From a checkpoint of a small encoder-decoder audio transcriber.
Data: trained on melodies that start on their tonic, played by one synthesised instrument, 26041 training examples, 22.1 epochs.
Rows from block 5 of the audio encoder of a small encoder-decoder audio transcriber, named by matrix and row number. Rows with one number belong to one channel. Each number is 128 + 24 x the weight over its row's rms, rounded and kept within 0 to 255. All counts start at 0. Numbers have three digits each.
Before each channel's rows are labels from the 100 clips, of 14976, where the channel reaches its highest value: "strongest on" is what is common among them. Only what is clearly more common there than usual is listed. The data: melodies that start on their tonic, played by one synthesised instrument.
# convs1: first pointwise conv (encoder.blocks.5.convs.1.weight, 288x192x1), inputs 0-191
# convs3: second pointwise conv (encoder.blocks.5.convs.3.weight, 288x288x1, transposed), outputs 0-143

strongest on: the note F#; pace: fast; clipping; tonic: F#
convs1.65:107145139146080144085124105144161085085104116104116130145119112108142126119137099152130146160127124121125093128106053110153162173120138168130153135131159158102094111148103110111151117127153079109117091134144102107169126093145127122172123129093107120131106124154079148092122135141135106134163122090132148137120147154099119106091076115195097092097136097104153089153135101086130178158147129112131171102110097132140138101148093126136117089119154092136115134146140117127173161123105084127131114117138154109132131150106125140117096132122117139113114128141126126127139131120165171099
convs3.65:108094132204136130162157159102136149135092157097138156142121116146145086158136128118120115129174092133122099093134111110116076129141159144135093138147150136147115161078163142094084137161156081103148162119128111128122162111099115111160080125141134133116135124143141129100122166135138155114147106145127078079111154183140127122092146152151125078109115123151124111114106120132089114140137118110122089149162132125129129131132132120102098

strongest on: the note F#; clipping; tonic: F#
convs1.101:098086130115120110134110113134124079125140097116087150120138118127150148123118104171139144145134148131123092156101146085143119131121140117165153136183140155163104105146088099109128110136131162106124110125164124141161169145096097130137098132192106152165083145131142182106121087168168135115113119119117097112114110107114121150123113138097120092095135110122098125111117142074153158113129131119149147138114127094081129116149101148153072107110092137103155143069109137121109136145123132140102173138095145124133118132144146123160166139109176147134084153139129118121116152120197128146
convs3.101:120109155128134133158137147139100196156127145099140110193115148142131097126096132123186169140147123141147095117143115154102141135153119136102129153152109106163145120151143151121158169093113131137159110146115157116088125147154130143163152147136083124135166145153116100141140154120109082112175116154118154103151123171163115116118137136136163162150161133135106138099155125131143158166126119124124139107139153117100141105144168087175161

strongest on: the note A; clipping; tonic: A
convs1.215:109182118128109106134142122152126148128154148168147119136130147071090119126136110115129143132076147113097106130123161153084149123094124145080116144117093135134120131124156058107111144109113137129155153124165094110095151148193124120120151173144135150142099132132178059123138145075142140111121132173124115140153158119123140175098140135133099182157137158084123124136128137136114122118142080142102148148115119114133124116119121127135123105133095120106132133127159130117108123100110161130112133113149142123085121152163089137155130144146118120214121068113140124142137124127097110106
convs3.215:109098172134115117124151196146127146126128073132166150112167135095127137101158158151127150084146137164119126075119126150108149170125127093116123116074099191128134128151133158118092111149115094136129102099127151130123135111115098148127120131141155116143141095108143110103131157119128128143104113106144152164114174109120130110129146168126143123114110129105118095102124163131144141101110127176109145110139127099109138138159131186105143

strongest on: clipping
convs1.112:142135116124144083147114168137102109143112136130161138140189135126116149172143128131127122129140149184122149117108113102152114111149101127134165124147128150090134185124132079111141159114100173145090117127094167122156116164118154150126170109137101115146125141099099126108134122142150150114160141109146148135127130084081137106111102093130076123156143149157167078111153122151140095153117165096122132101137139131142091166093130142126109107179161126130125110093102150086164110103091090085122123143116149165123097106128165114136112129127097156095090114132149148143106137168112141122
convs3.112:146165120165077126079091132112095120124118164120169115113143150147127091093115156143112152144109113221103127133142126125114135149122132110118116147090137146147145134104150122157138139157142073129082104143137121083133108131137121151121096114160102143120090159139130107109109143145167082062137123138132150102112136120123099125107121147119144140139157134143119113158126143133150128139161140124160140115162141112089115158089105121166055

strongest on: clipping
convs1.188:088206101108110120146086143129090133165150111167131104108129163191142104125135113119123142112098137114115081165178137111128122123091191117136118124179114132127122141113069142199155138101123183139139098143124141111149141112144139076117136158118090122104138172109140136116130152111129111127128118111172155126139143145147132103072134113102129141117127085114100148134119143133142135087117090135113154105115128101125120121131110164125121127143144145164084104108148144138144119133118119108145133125135150086165143094127149112145145134116155079117134146161150119096135146080124109128
convs3.188:102105163080156137104139080113102110180099147113126140122135088133162108121097142080081124109134128136122138166151165121144152101129115142124121156128147120137101139126134172155181144112154126149152131145094164099153137129190106093136149125139092162137130150150129147093137107157106092152139144119152111130121119126182121167119115159176127172136136135144118136114125114080125120105090125170110122137130085152117157134126078166107153

strongest on: the note B; clipping
convs1.104:113135104118105141154119160084110131131112145147104119133100125134187113117088162128140165094103127087102107135118078109153151181159102146138118120133156150089114170167123122130095112171141150114115134120141125125145126105133119138144132124112085166113112129139168132162147142119166150099153123130134131162102117143187104109129108117157125142070137081101121106094136142103153131137119147092135110151114150077175137148163115146115110162163121151137104109154190151094160127168094109129139128166117164109166149099126123115136122131135162106137109107128147124124147169126159083119
convs3.104:132072119138125101151121111131127137059147133142147139112118117111102117161083143157121123138097111116129149129098126091144165111094110133155106102056157151147157106118109122124100149146108139109097157083128136092106145130134201105117106177118143160101138117122154090122136141117127146096128114114127106125142138085151162105135103133123097140078087125119173107086147125143096136164151111110147079166112141136142120062133145100147115

strongest on: the note B; clipping; bass guitar-like
convs1.90:132111133126127150137128133103139063110132156158135136123132133118120150140114138118138119131123149120151167097152143148147144137128145108177150125122113106127165129118111099144143085111185126128114146101116138138170177119110141127192099131171136091129119103125172098136142115153137154136172094118117142109117126107135104138130139107122139166119132123146121144118084129127163100128066151132175159163149158106111097161130152137115164168098128082155138187201126149125112115167151130143102145102109159149118113125123107110156110159140163104181105162125165161112120122107100107102
convs3.90:143124185135103157131126139168086106113105130126154174116108139165120130125160179139105130138122113129134100139113095141086119133130141091136133141116158142158113134151108095108107113102143135156144116103088127145143111126103114145101182064078090107141130161115135096140129163145127113131129152072126115139108122133139119149136113115154118104193132121147097114130122171115102117104194160155144170104109126107110116126134106085088093

strongest on: the note A; clipping
convs1.166:149133163109155122081139110098155105115096154118123117112145092115146173138094149120113113119128143129192134109138147067091195102155143157166108086156136160109130160113140095092121142148111145097148135166141138189112121113101121164171111141132143126145122126162103100148123129126128100124138125114079120127132152118112100131114103083114113134155108137091116154165129164177112143131128116116127122158161100133160137110106090123111130140130127123111128135128104072096152130149120141130152115146115122155124153159107146097088157142175157168181105150125125143141140121128161142089
convs3.166:132141117162110128150082116137101107094102119109117125128121131109079098126116147118113138165120131103121095121124139130160161126093107106086126140121110103148089067128125129153148109105139131099153152124133108140139101126144110098158142104125124166144093134138144170133099102153116109117132119091126173106135141142155170130134138109149128192114128102109115136148153120111094110126086137139141123105129157102110175135091071148104135

strongest on: the note F#; clipping
convs1.230:185169138112162169152130121134111116151139153166122160105105144101089143138108152186109126148111148145149147122108115149110182148139117131167132133101148153145113118109133113149092120107075119132130144083083116133072161160170085102105172165098143144152115130106122148130125127158122159091139124120109100129070118110121135132127139129145143130156140137110145155173106147081160119122165138134113127142147158120171115124133149116104131126135127093094134129145151148106162138133169125120140153097109145103133129151099132148087167108114110112121122173137128169080168149093161111125
convs3.230:113183109088135104158149142138135146131103128137139107185102154139135190107104128134119150153119139144132152118070117116117136139154136113125091097108081150123113127138140103135155102142117163108124091128116160118138090108158086138140141130126094158088141141087167114114160095144163169117140159163135111134150108094159079125167137150103111142132114145149082150098107129128081084115124098122125157117134166131127110130118131130148147

strongest on: the note F; clipping; tonic: F
convs1.57:127158097148143098102112117118107128151112118125125172149147131129168151160151124102127081140157149117119136099168127121122172102114075111101152119115130139154097149155086149151172131138174118116129151128166092138133078177100155112141116158121146147084106110126138134112142113147075152100173135106113124133117190138119133124165145137127156148161126114114118107111168128126089122119126128131121137094164159122094133083124159107133100159130127138170147147153175168122122123146076107132141143132083120128157115078093141117128112151150127180112108127130140149124141152128093129075
convs3.57:122136088125107152117121116147094114113169117146135099123129085173126129124177111123174156096131137126094123098113126158092107076163133093088138137115135137102138115112132114125118137123177102089126170115120121131083093120121120122114152114108115118143111181133131122131173087087134164146167085150163134112108163092153122137164149103086135096110111119120138105107116117085156120105138151165150105113140134100107086147141147147107120

strongest on: the note F; clipping; staccato
convs1.95:156127113107125101108130106154083138132114128137116099130110119179137129152171185135129196150126142111133161132125105155124118155171088096148122103127120131165147125094151074088149102140130158125117121109130112139096145150161140095157119148142118125088111132149124116123138148125116134177101074153098122171136158121181164128122143124111150074119106131139112127091109120183125086144123164141103132153123125103097102078150111162122136091146143117141131165107140134125127151144099104141141130108102105140151118108130129088087117065154112130087092129126123139122133128106097090146
convs3.95:142153118148103151097117111117146100126089104157116145128103118080115142084100169176118187126125129101140098138106111116144122135086121104127147157162124145127092152137136107170168095095152100116127112129133152151115124142144098098156134151116126105162104144147118156115077124147145105104147118129089131143095138124105120143148126148082146115149148160110086106155119136130130113104109147123113119128095102173092155130137077131163090

strongest on: the note B; clipping; tonic: B
convs1.257:126157164103137125166141113148129164154155161143096190090147162130201144151129144097148134139112129164142121145140098091086129082135121120175178127110163115130125117095160135122112095098165143104144134085120119153123132131112143151123083138140139135109127109147126167138105134113127102124142099094117085103098155112096141149118146145175167125126145141115125110102187100119103129146099068151090134137103165128116121119135143132151092119076122137130115144163180108122135125143146097147116122145130120152128150121156134105135161167124136142138083138125154147148117113092163148116
convs3.257:082118123100130138125117140158129066093171159114052104154126134115128119140131110118125112131165118125139097100085170126111130121118120097126155104096162118110116141111151132137133125148138111092125088076146121117132111122105116137146113108168122131129126124143128176136101178149113136096141148141105113123126135095138107110118129097136103135114130106146118170128130140131094173124118130130113160122111130122138114101136129130138106

strongest on: the note B; the note F#; clipping; tonic: E
convs1.125:125136120117118116121154166166115137134132136127139130110114102122118154136097127104139163145110156126136150128166167161149146113165103170099113135100161123144159166113123103158099132146150121091116104133144162166091119073139142101081142173072123112175178146172165136117131153126126133152137126132157198117130108093117119117134140148070123172112106092132118159110125154134146122117157104110127134133112150136061149151151066127153145075100139138130111135138103146129133127100139124118152094130136139155136139124099116094133116156121144178121136126155177090124117147103133108126
convs3.125:130156151146125167092135127129114097149138144105109079124156114139167136152102093080107171147115138103105116149153107132108161124129090146138163135150147114147147099116083116106122132142079103103145130107124158159138169106100136128146128102112171097143078144110156125086174171096161114145135143192149157099090114125120118146142145138128126107126089128132112163130135161147140115112148112166172141151098111169134121129116145098144132

strongest on: the note A; clipping; tonic: A
convs1.209:104112131119170100117118128187168148144145109126145140117133138122115153110131115113121122086123098133150104140142161116112115182133102169104157125144157112110129110080127115104080162078135116143104127130120127118111154113164129074125124120078099111111104158121136105161118116173129133134130107115137135188094147115156091127112143170128121138132124121089179143125157156160101117144118199107122105145097166142104102148175156111118125126139141127113162138135129143090140077154111168149133138119137122115134132082118084125079151112105134129128107111105154095080113136089129098141
convs3.209:139086138148147176122147130133133105131119093166183092184131118143139136157139158140092096110098107132121137124144094161085097143126142100156135135108126153114155157111127138124130119135150098087134154174149139129144154123119098143098115190184177141122161105161159182147122153118125152109141088111124123137180138148127105137154147100153148139095078129112091118082112111077117148110131105166148122136141143134115142152106058148157130

strongest on: the note A; the note E; pace: fast; clipping
convs1.94:146123145102158141127135125131137110137127166096150166119125168118169101104103122158147114149114113127155135163110163099119125162125155136161092150105105125111097144114082081133142141152109148115139147080113105074134140124163167125145157152149189082110163149137134154107137168129111144163160140147112117131118045112132131134133131125173144104111099131112148108143128114140118170131129108103122107105134161126109106134130115180098110107127100141149135164063135101144151152143107169114110175109180134113112135129164160121114149158140129142171106122154121122135153159120134109147
convs3.94:161105107099159128107121156111107112111109165067143149092160122104120139127158113104134139153093078118189082153150146139160121090150097120134125094100130147138097109139124146121088063110143118139144084088142110115161122130133125105120110187127132105107137150099136138153121168076132112143109141100134115111073124123116129126128140088155165131179167080133127128114143139085113095164130137127148149162126182123119129119108111187111153

strongest on: clipping
convs1.111:159113148102091142145084151118124119091102099130104115138128174103118174136093131138118181176159129096127150128129110096121109110112125119173083167121101130129139140121130111122115083109131107134127161085147128145139093117086136133098159136143118108130137122141104125149084182132101146134131116157139132168148139123106144133145096116148139122110115129106096156129160157180130145112130144106134109094168126156099137124158156145141121116163081108113167159117112151140167154137177149096043106125126135098125128123105103135090118136158104120189171131125102154121114137100129126119
convs3.111:066140120152120154118130094141164149124147100134079120156170102136139111164157119111140148144120115116155106114116108111120121125099154138136187161111131123132118143130083159064093104096138126134146126159160141134078126121131127136089140113152168124168126167127147101101090096137124145131151182130129109161151093112109152141152115141144102146116148114159121080144148112145186131117111118107125105154127126119116119148134134120169112

strongest on: the note F; clipping; tonic: F
convs1.178:149144120114106108123153143105149135123162105116123168130158117133111107126112135136104187102114083141084131113119116140148114124140176140113142137129094147132139101102147147094073146105096153216114129124104160094086134153133124104151122144099113119117140091107165143150139111159161150115117122115128118138102126142080078139078125162119137117130126111151160150131145091106134124157164105139144140142130122094124161132143132150043137131148099118098132090123151101197087095140171126136165093121141126172112158133150117106115123125129144120107141147128152133107105116128130120167
convs3.178:142057145124120153123124132139164167162125131164132115130154157120158091086146110157113099083148094138136090153141153150067116167122127159161107121132151163130119048148124167159139155094143156142110085168139137152163126147148101106126143199149122134161112136108094090117120149135103130150132128159114127112143099129096137113164107127131093111116144129154138148153151109124149129103119150099123103114146106087126138111139150118128134

strongest on: staccato; clipping
convs1.279:121132110100157155137137136169159114083124108134134136096133133128128158143115152098110148125150131157118116135089143096148112173127128122118130151148119112120120171107079117109122127094142085158178109131100093115139073125146124153128095150098160101132115116117148144120130099083096133093119087109099119174146175154131169127116153089125091141108088126132098142160112099124175143134155120127069142163138163137075119119144140168151102140110099129152152118153154136136154115096131123153088118124156124121113092112113083115125125142136122137152132143092111102121188130160097130181
convs3.279:131128083135155121133105136105123090135073126142113133176169134138142124090156163160158119159129118158136142118130164135117124159091126142099103110169144084103129131156087105107115135127159147120155079133181072152139107094158178106108142168144113157129147106176122130117083116099157166115090114151132137182105148145125136174135130127168131134169114150135123149141130096108135120082113162139142143124107164098177158150138116122144127

strongest on: the note F; clipping; tonic: F
convs1.232:132116133133152114161101115120124099122103121122145147133088192156141153127150101108086148140164103148107162153092102117119125102090129141149136096119174178150100099139166151127153110124148123115136144112122143134075085130087147140165133107117135099104128147152165112089129132162106127131129096128139163115124162159146118135072158175127102125116103098110155096137073159140111140152131143137087150181134136130145068171147144152105144159114079153147110136158121122113109125092135105107116136112149135093139153134172143144148121133122110134059139124147129141128147132122120159123
convs3.232:112119119128182147129117167117143132138130100140115156141145113087148121147139135119132112093112127133129121136131103149139122162147149113125159176127120136081144130124132159120135177108121124167165126121126088134105174145126118137121191113141108098086088143165143172155159129142140181101150135118128149134179134150142128123132157176205116124134148089157143144157159113161155116141148119141095153135156106129123140118136138118145153

strongest on: the note C#; clipping
convs1.42:079125099091093152146153143125144099138103107119165114129085095091120118152124152130141146147102110145120138134149142142109096137103112139119097153120104097105104146133144095164133140084136107130167104141132149102147111111133098148109134141141140141138150120155165126113149083089127126081099158125097139119135132116114078086119161116126148148144121127151149109186100161145125072158108165085136143143134095188091161113157134106104110145105148190136129106123139139102129143124138121124147132113111100080157165112133136116164088165085129138142090135125152126176116096140096134108
convs3.42:139158150133131113108131129092132113157114133154106117149128126082124103126115131133146172154127136173119127158162162129104087137126142124150104131162093093119133115112113160136165117127161113124117126112149119157130149076102141126122114141132129162138119106163107122120121124165109152186122119159148151107146130109143143168119119096164122153159135120163164181178190170161122152121136074128100155100115122135117141149182116155129079

strongest on: the note A; clipping; tonic: A
convs1.253:109124121156145136129143109124088138152134109142097105138188181130138159152140093165136097117111129133114114162079117113106096148171099119175143135119147101126146138129129115125106130141119118147131141089120088132162081093117154161116133120104149147166132099143135069115161106113152083160116139119112142162099058118121170114149142111151109116116083130138088133136142116166114092133180085126139146125125125106128135126146137126081165176121084140130101106131113139114118116098117143144128176136103114111099143147122102105127103147143098109121106098090173110129148128146161151163
convs3.253:116124142112153075110117134179117093163148098146143139066108110077132127119142089127126107117163117111125159179129137129128147146124123100116156126122099120145153131115141122146090115146140119100138089174137118136130148117114140132168103132098122100146146141129144153115107150129143121114105134105163141097106101114128116100074152145123182132148148147147129126133144111157124151111154171143113136128096112068141116119112092098127111

strongest on: the note F; bass guitar-like; clipping
convs1.83:140109123108119173115161117083142101189114137131141165095129156108115134148117137154164139080114101103101142141095136114140124118121130157146098090123143138168121117137124070140116139124138151119120092160141120165161128066177168123116127127102181129159116137123151115099124129129118125178130139110102149135140132108096126114117163161147125099102113123118171116110113106079095106085122141086108124143127152149167115149137128152170126135137042144086128117136126085127126109077145148134120144117088093130144118127140136122105154119151120153099152162139109140138113116152118141175
convs3.83:105117128141128109149127190112151125140130158117124177169131140130109154152140167091149119097137146161129146136113133147173148139143135122123124124126089137113144141119154128159101106108111138130132130146109110087155146087208133098155149171112092158110142135133171126167146159134115116171117096112129131139149121104140133129114146149166071148146108153118141147118126120115156138118133093143109117160194137139151124157116136141092136

strongest on: the note A; clipping; tonic: A
convs1.146:161153174123127125114126119084107113126138144109101177104123091118112103131091109149125126117145140173134154147118148118171142128085132118163107171174126143103183147155139137100106143141123106182135118131103143079161122114126139125093121127101146119110161183148102167150123097153147122134107142159147143123127149101105109138107135159157135154106096155146112118091106178128105117116121126160110145109120147123150130095112129113127119120142121115127139098079143139115139142141141157152078135174099123131138134179124143137107155148124098210104158116085154133192114114146145139125
convs3.146:161162110127103113155101152131134155136146097110158099100151139114100120110129165116141149087141128121136162120111126126103169086146116110147122125134133129112145084144103157103106070128165118134150132159067113132128130142110160096167096109134111125124105156137147110136140132120087101151119141139114145127169144158122139119093115146136140156133163104093081116149097129160092152166149117108124106148108110179099123108163093116153138

strongest on: staccato; clipping
convs1.148:174082146090126160146152116120106120135136127101096146105127140138142124156119096121156126128143085117114126105109142132149104142129118161138135162098117135101104132138121128120143100084159105169127109124151112143116086102110121149153183131164118143150174164147113158145136149133131123118101072192126108094156129116122112132149106146128089142159142109115077190134101089117151153085148143152119141160136121114106136115110129145108120099122107094087108085148153123103163132101108134121115089116186132109162080131121101128148078116123152155107094108093114149167153118135101144135
convs3.148:101142123123124137092116111175110113090140122118113137102144130140102166171122118114147108126088107176131179137128142174102133102144125154128093125123138072138097121119144127097147085131178138127152117125124134124130093114152119097151158176132104111115112136104163108124152133089109154117085103131120114097108173091123151135084092108106113086105105131059130120162115169133138143129123141113104129107122139119081137144144190155137160

strongest on: the note F#; the note B; clipping
convs1.236:112070145152120168161144152130115135147091073137103147154142099124127153167092086110129124137095154111172146086139132119128121097100114169102139135115112089127113105166134137082093123152098177155150134114079102150152131120153104137114146156136123115106127161085144117147154152113144141131142111147133167122143119138142107135121141144124167171098098189159143126161141111088116111131152159159125155122106122169101146140125126127159121112162130121168130140139162110102135115127156105091118149146158147120148160121119101094126134132150076097127098111142129130073158135077156134127
convs3.236:113163105124127136143116159080146056146141171131096136093134166088141167129157109112134126139104157126118107134116162121153151150160169167147133093099091095139109182085105126123162129102104106155093121142181161145134142130182142154150104109153131132113114124134148121130130136137176111084165112155158121123134151084113158166112140195170126121147110132116097112141147116197148117121136145150126109152136148162105125129121149169125144

strongest on: the note F#; clipping; tonic: F#
convs1.254:165132115101136096126139142143128142144127161089078145163147155132142164151146111155101137149111134151159156127175126144127122143082099099159101124102091159090127134159096139140141132122112134171106129136151115137097097100125102139196164164094154107084107081129118136094142110130118151158124103139114160126119111157126125150132156159111107145134104070127147091148165114142159161119082100131143109176129122117111163129135127186125109124116094134144113090126173162157146108125128133123117138098105123116123097145146126115106157158137154188118138145072118144127109113131133093124
convs3.254:174163148114154131148116143137171171137132130136107144123102093118095133135150101121134115129116106118156108084116153138157115110122129112135136137121122135112145190093105132146130098136118115113139119125162094125087100127131093104137109168142185150116208131086153125135142071149168124115099115160102118131141149107111119139143151153132129140123106160154144133102090141128120160144119124144127126145174113103130142143121139115132128

strongest on: the note G; bass guitar-like; clipping
convs1.219:059118074148123099087124142118129117119134137156155107127125124107117148136100118194085116137159100113147150143123127153131135132180182149141133130138114112155089093132164137063113160097127128115124150096101149107131107110108107145130138146157092112117148142119134137109118167142154113115080102131120117092102136137117125137099136146128143088150137077097128157092144056154131136137133095142150100145122090140137128066118118176100132151133146110132089126124154149148156111109144105139127109156151136135128135121112173095179121108119124137103132144121126069148137112157111142103
convs3.219:140178159094104130107144099149169133144147149168114109113099146137085115134128138151106119130100134147112140152127114101174106135104145118155171138134173135129114102152115137142142176121122130113149130120138123172158117145121136095112129133137120081140101139112105119168138155114158164131153145127161145153118139158151115142122106158182111086125174133110137119154143120098155146121119099141103128142161113124160128157143107142109156

strongest on: the note G; clipping
convs1.117:157146114120132131111140100130138154109136146185142108135115148165116095136109126118133169165111124123103078101132167138096122148116151128139085113163111103103093121154157127091172140115160082118117136117120127133185132142140089153151130147146181100138142167119102146158144100102101156151120149101148132109139177089143116099109093159106089120110152109109135109152127123102100126150136157112151138163108164096142157136158139139169114159173106124135148126131117173124158101135120137148143124163169133141131145112113092079102124117143103081125129166151104115086153085110131160116
convs3.117:119177123131145143146084087158109139118118127121131121139111090145150185113134148096123172124146122146107108142136151111098139150130160140126110125120160150123110175091104110162094122138144139143134106091078142122099102125126106124127157097098088121135122177103088131111116100085131131140158121114156149146105156155117155134134125046173135135143104136175118095131133136087120164135117136104124133103122097165123127095133114114110151

strongest on: staccato; clipping; square lead
convs1.177:123124129146117162125085138123087131105142133105119146153108116130125126114125166123120127087137125105168109117136144134171103106163136127134083128107088150123135113169118122100130130129139120151134109129152111166097125147104127084102156109146166149130141140184091127092102148105161136146105058144155134129139138089190118135096155159167129127119108130167120130106066112133127156143142118101147103155129085101106147119130196153136119143130124135161137076159075131125104166117128120131154080155113088089090131100109169153113120134134106145140089136114117116145150120116087135132
convs3.177:148106153124172158107143159134133152126100127143162139129122153104136129113162115140120108119135137120127114152126139144123108145117164135168136133158142170119116130113134149115113106117153141194128148183166147097183131178130110125144113112100121109146135117096114151151136116098171141146165173102111119107140132165114160123114101124136132157107106126098097164113067105151146125125129124144130120103127153091165128127110073136113113

strongest on: the note F#; the note D#; clipping
convs1.155:148144135120139134129146132104171120153116130127131123133111150157116135135117105075143111130147135156145125106167120148178099128137156169110099136118109091118141094136155160094107154137122146128132150144127111081110111142134138180169160165151153170151134160135121129110118141140079139118121109124089162118134166139119189140136055129073122159137126174163083121137126088112095157121157125100156107123084144115148134127096109104146145182132113176141106133113147147139131072111163127109131139109124111125151150112124126126135107151139157191111139143139124120111104100171161138158
convs3.155:179170143151118175133107150106111119106161127152140141141107115091122158116123120094155111132093101097095134133133140116134116137168152139141127136071109128150172166108123118116141152175154095141127132122126136150140094082108149104141117108133131137153119112112148101121141127128131148144130126099105116163142114137094182101127147120152161116133160139106124133154162129100114110130144143120121143162140161126157129116136132154143140

strongest on: the note G; clipping
convs1.100:146115157150132100123115105101107132103123128085111084117145115138139138143130125103140119138154101097143150127132150161144109139111156082132128139104121124131159112123146114150115132118090121124096152152150125132089160116127099119157116084116094144113155167148193147142164162134146143133116149137141110119136113114113171104141149128114151112122119106153100135114066134097144109118088080117102128144129146137126152102095090097186077116167096095148121112139165180124166090100121151135146111153108145114097079156121153097113159123135166144162089176139139082160091140125135116158
convs3.100:134092132156114095109124160141091161152125108113103153125128141138118087091161130155129107108146154156093133124107158135145150119182112133152133149100124141157106083120143082117123136139081151134136108137164122134136136121131118125131140103123171094073150120148107107133137132182159158141103137167124112118095112142110143135114122124128140128120115138129113166121115140097138151124175107120103149136121159132099119139089152133125108

strongest on: the note C#; clipping
convs1.159:148109123111121108131182150098125109136147160119096087109123151130163105130126130077122114161148082123128113119154087137131138120152173137137096089139139138111105149145161142154150112139170171093124141115106139147108121165115102122139111133127125136158117145083152103143135107125150168108151115127122118140144116109164155155109122134135123088068079130145126123132143139095106102135121113136114131121108119175100136114165175080115144126140088103098151087166126123131138112192157132134157106108132130137125168096094118147138089106136120178151158115112101135108171192143128082118
convs3.159:101137080123088092132097165137114128153136124112137103145161103155138141114112148146157122107147108167144148173087145131175092079121134156150118144129124102143122116143153138122078138145153101102125118140170142148079181071147107171109136140101105129119102119129129131162104110158121127135161134098151123151183101174106099173128136125130136120142125146158118176152116150118129149097106143171118127138135118144138139119134125138132117

strongest on: the note C#; clipping
convs1.137:122111110123121123137102157119144119149160098092131130129157106104146195129144088157108119148122145147155125114104109090119076097114126164114091137115110097138165122148111122132131107085155136129188110091113145154100171131129086135103174111131100114112106099103116168156103108133140143171118149114166116126136107145140141069134102159133143166105143124131170105136126105138123151128126124108144113110103158115125122139134114131156127167175117104162132097146158149201113105119090133101095167142120083136145164125137132124127138069134147092157102125111136118156138110152124165153
convs3.137:154123097108094121114172107097145121141137090133095141132145136085157176153092134178151159103123117128134150109127119158151131145173085145099137168107132149130123095178117145105091149138125144105125121103154146139081086128129133124121139120144077130109149121185078108128081131157135099145152153118118125124148144141092102146156116113110136095153124157133137067124101146128135122133117150099129088133112133099142108128110138117121141

strongest on: the note F#; clipping; tonic: F#
convs1.276:163101120136115080079151153130110161136088091135107129119145102119132147133123131131154134130142183159133174102145134129118124146104128158110128134142088144124109105116131152174112146123092131152150122134095141124122145131138133139139134170144098121069130130104109154110115103099142141095156148089146150132136100130133093066110118124153161086108142107136066101107140163105145172094107111101116136107166115143086112096154149115164153130177119183140137104131148092155135084116150134166157170136131139158117139133133134170167159142080093140138122131145155114148109122155157133126
convs3.276:134107117122116146138127105145097134114115164140135123103121159109136143125122125160083122105109111101124103115151150130149136094110133125107124089111126101130137113131129147149081161152117116164115130102131136156131167085098130107096135138129089086144118155113136122181131129144102089138117127156102118174134106114114150081080112106129155131157088141148160113096169116136130085085138176158102128135154168124121124102148076091137120

strongest on: the note A; clipping
convs1.84:102124131166108130106142115153102151153146098095104119137149176110125143122128159106095129055155139160138132097140159159141115125095176139107116101135131126126161139116158107174130160106151173137096097134160108121127125110161113107134063167119138147111156142145117116141174117148114165129115121120139094141113130130098112142107128093090069092126162099168125176139101150137162095148167100113141135094097126128138142125124141117125118186096099106090112111085157172137114114115131135142136109170140125101119117162149110100124161145135148099161114117144157148145139150134124130151
convs3.84:098139152094131154119135132114126135131162118139123171085134114134146147118135090162109122114089145096150103143143148130107143069175147118139137138162111119095103168090147091104145114134141147134108099080119123136133143137132136098123142136144123159187129144094149114128129103155134142120114122100115115128099138143154116149121101110103116119133083148108150186166135149140134119095140103104124149163134105149132120116131142081114151

strongest on: clipping
convs1.30:120108112096165129121125116129139141158088154122110119123123155062152143118110105146110120115083125151130106123137183100150138117074167109135141126111148127164101114112086154115109122150148157166139087134107131148100110104132149093086095156128188129105138104136137100106117169120109145144112174126134157110110093131109113132135100072139105125121144145139138110143112140130183130111161092117092101141117145151128121156124084146159145100131103151111106115139160125153110114133117105101138117132133077105161124086187129102110125172101115093120122081116105119173119168125142102105
convs3.30:126093087140150153124140103187136149134148140116130124126166183140139103160116189105109121100116146132091147192149142103130116116102117088133136099149114119106111115120151151097149121141107141166125150123140149155099117151121133105118136165159200135135163139098121138142136107143107128125114098132146182151147128131119122114082113140134161137109149107132107148138114078081135127142123092165161104110109115102103170113112141153110160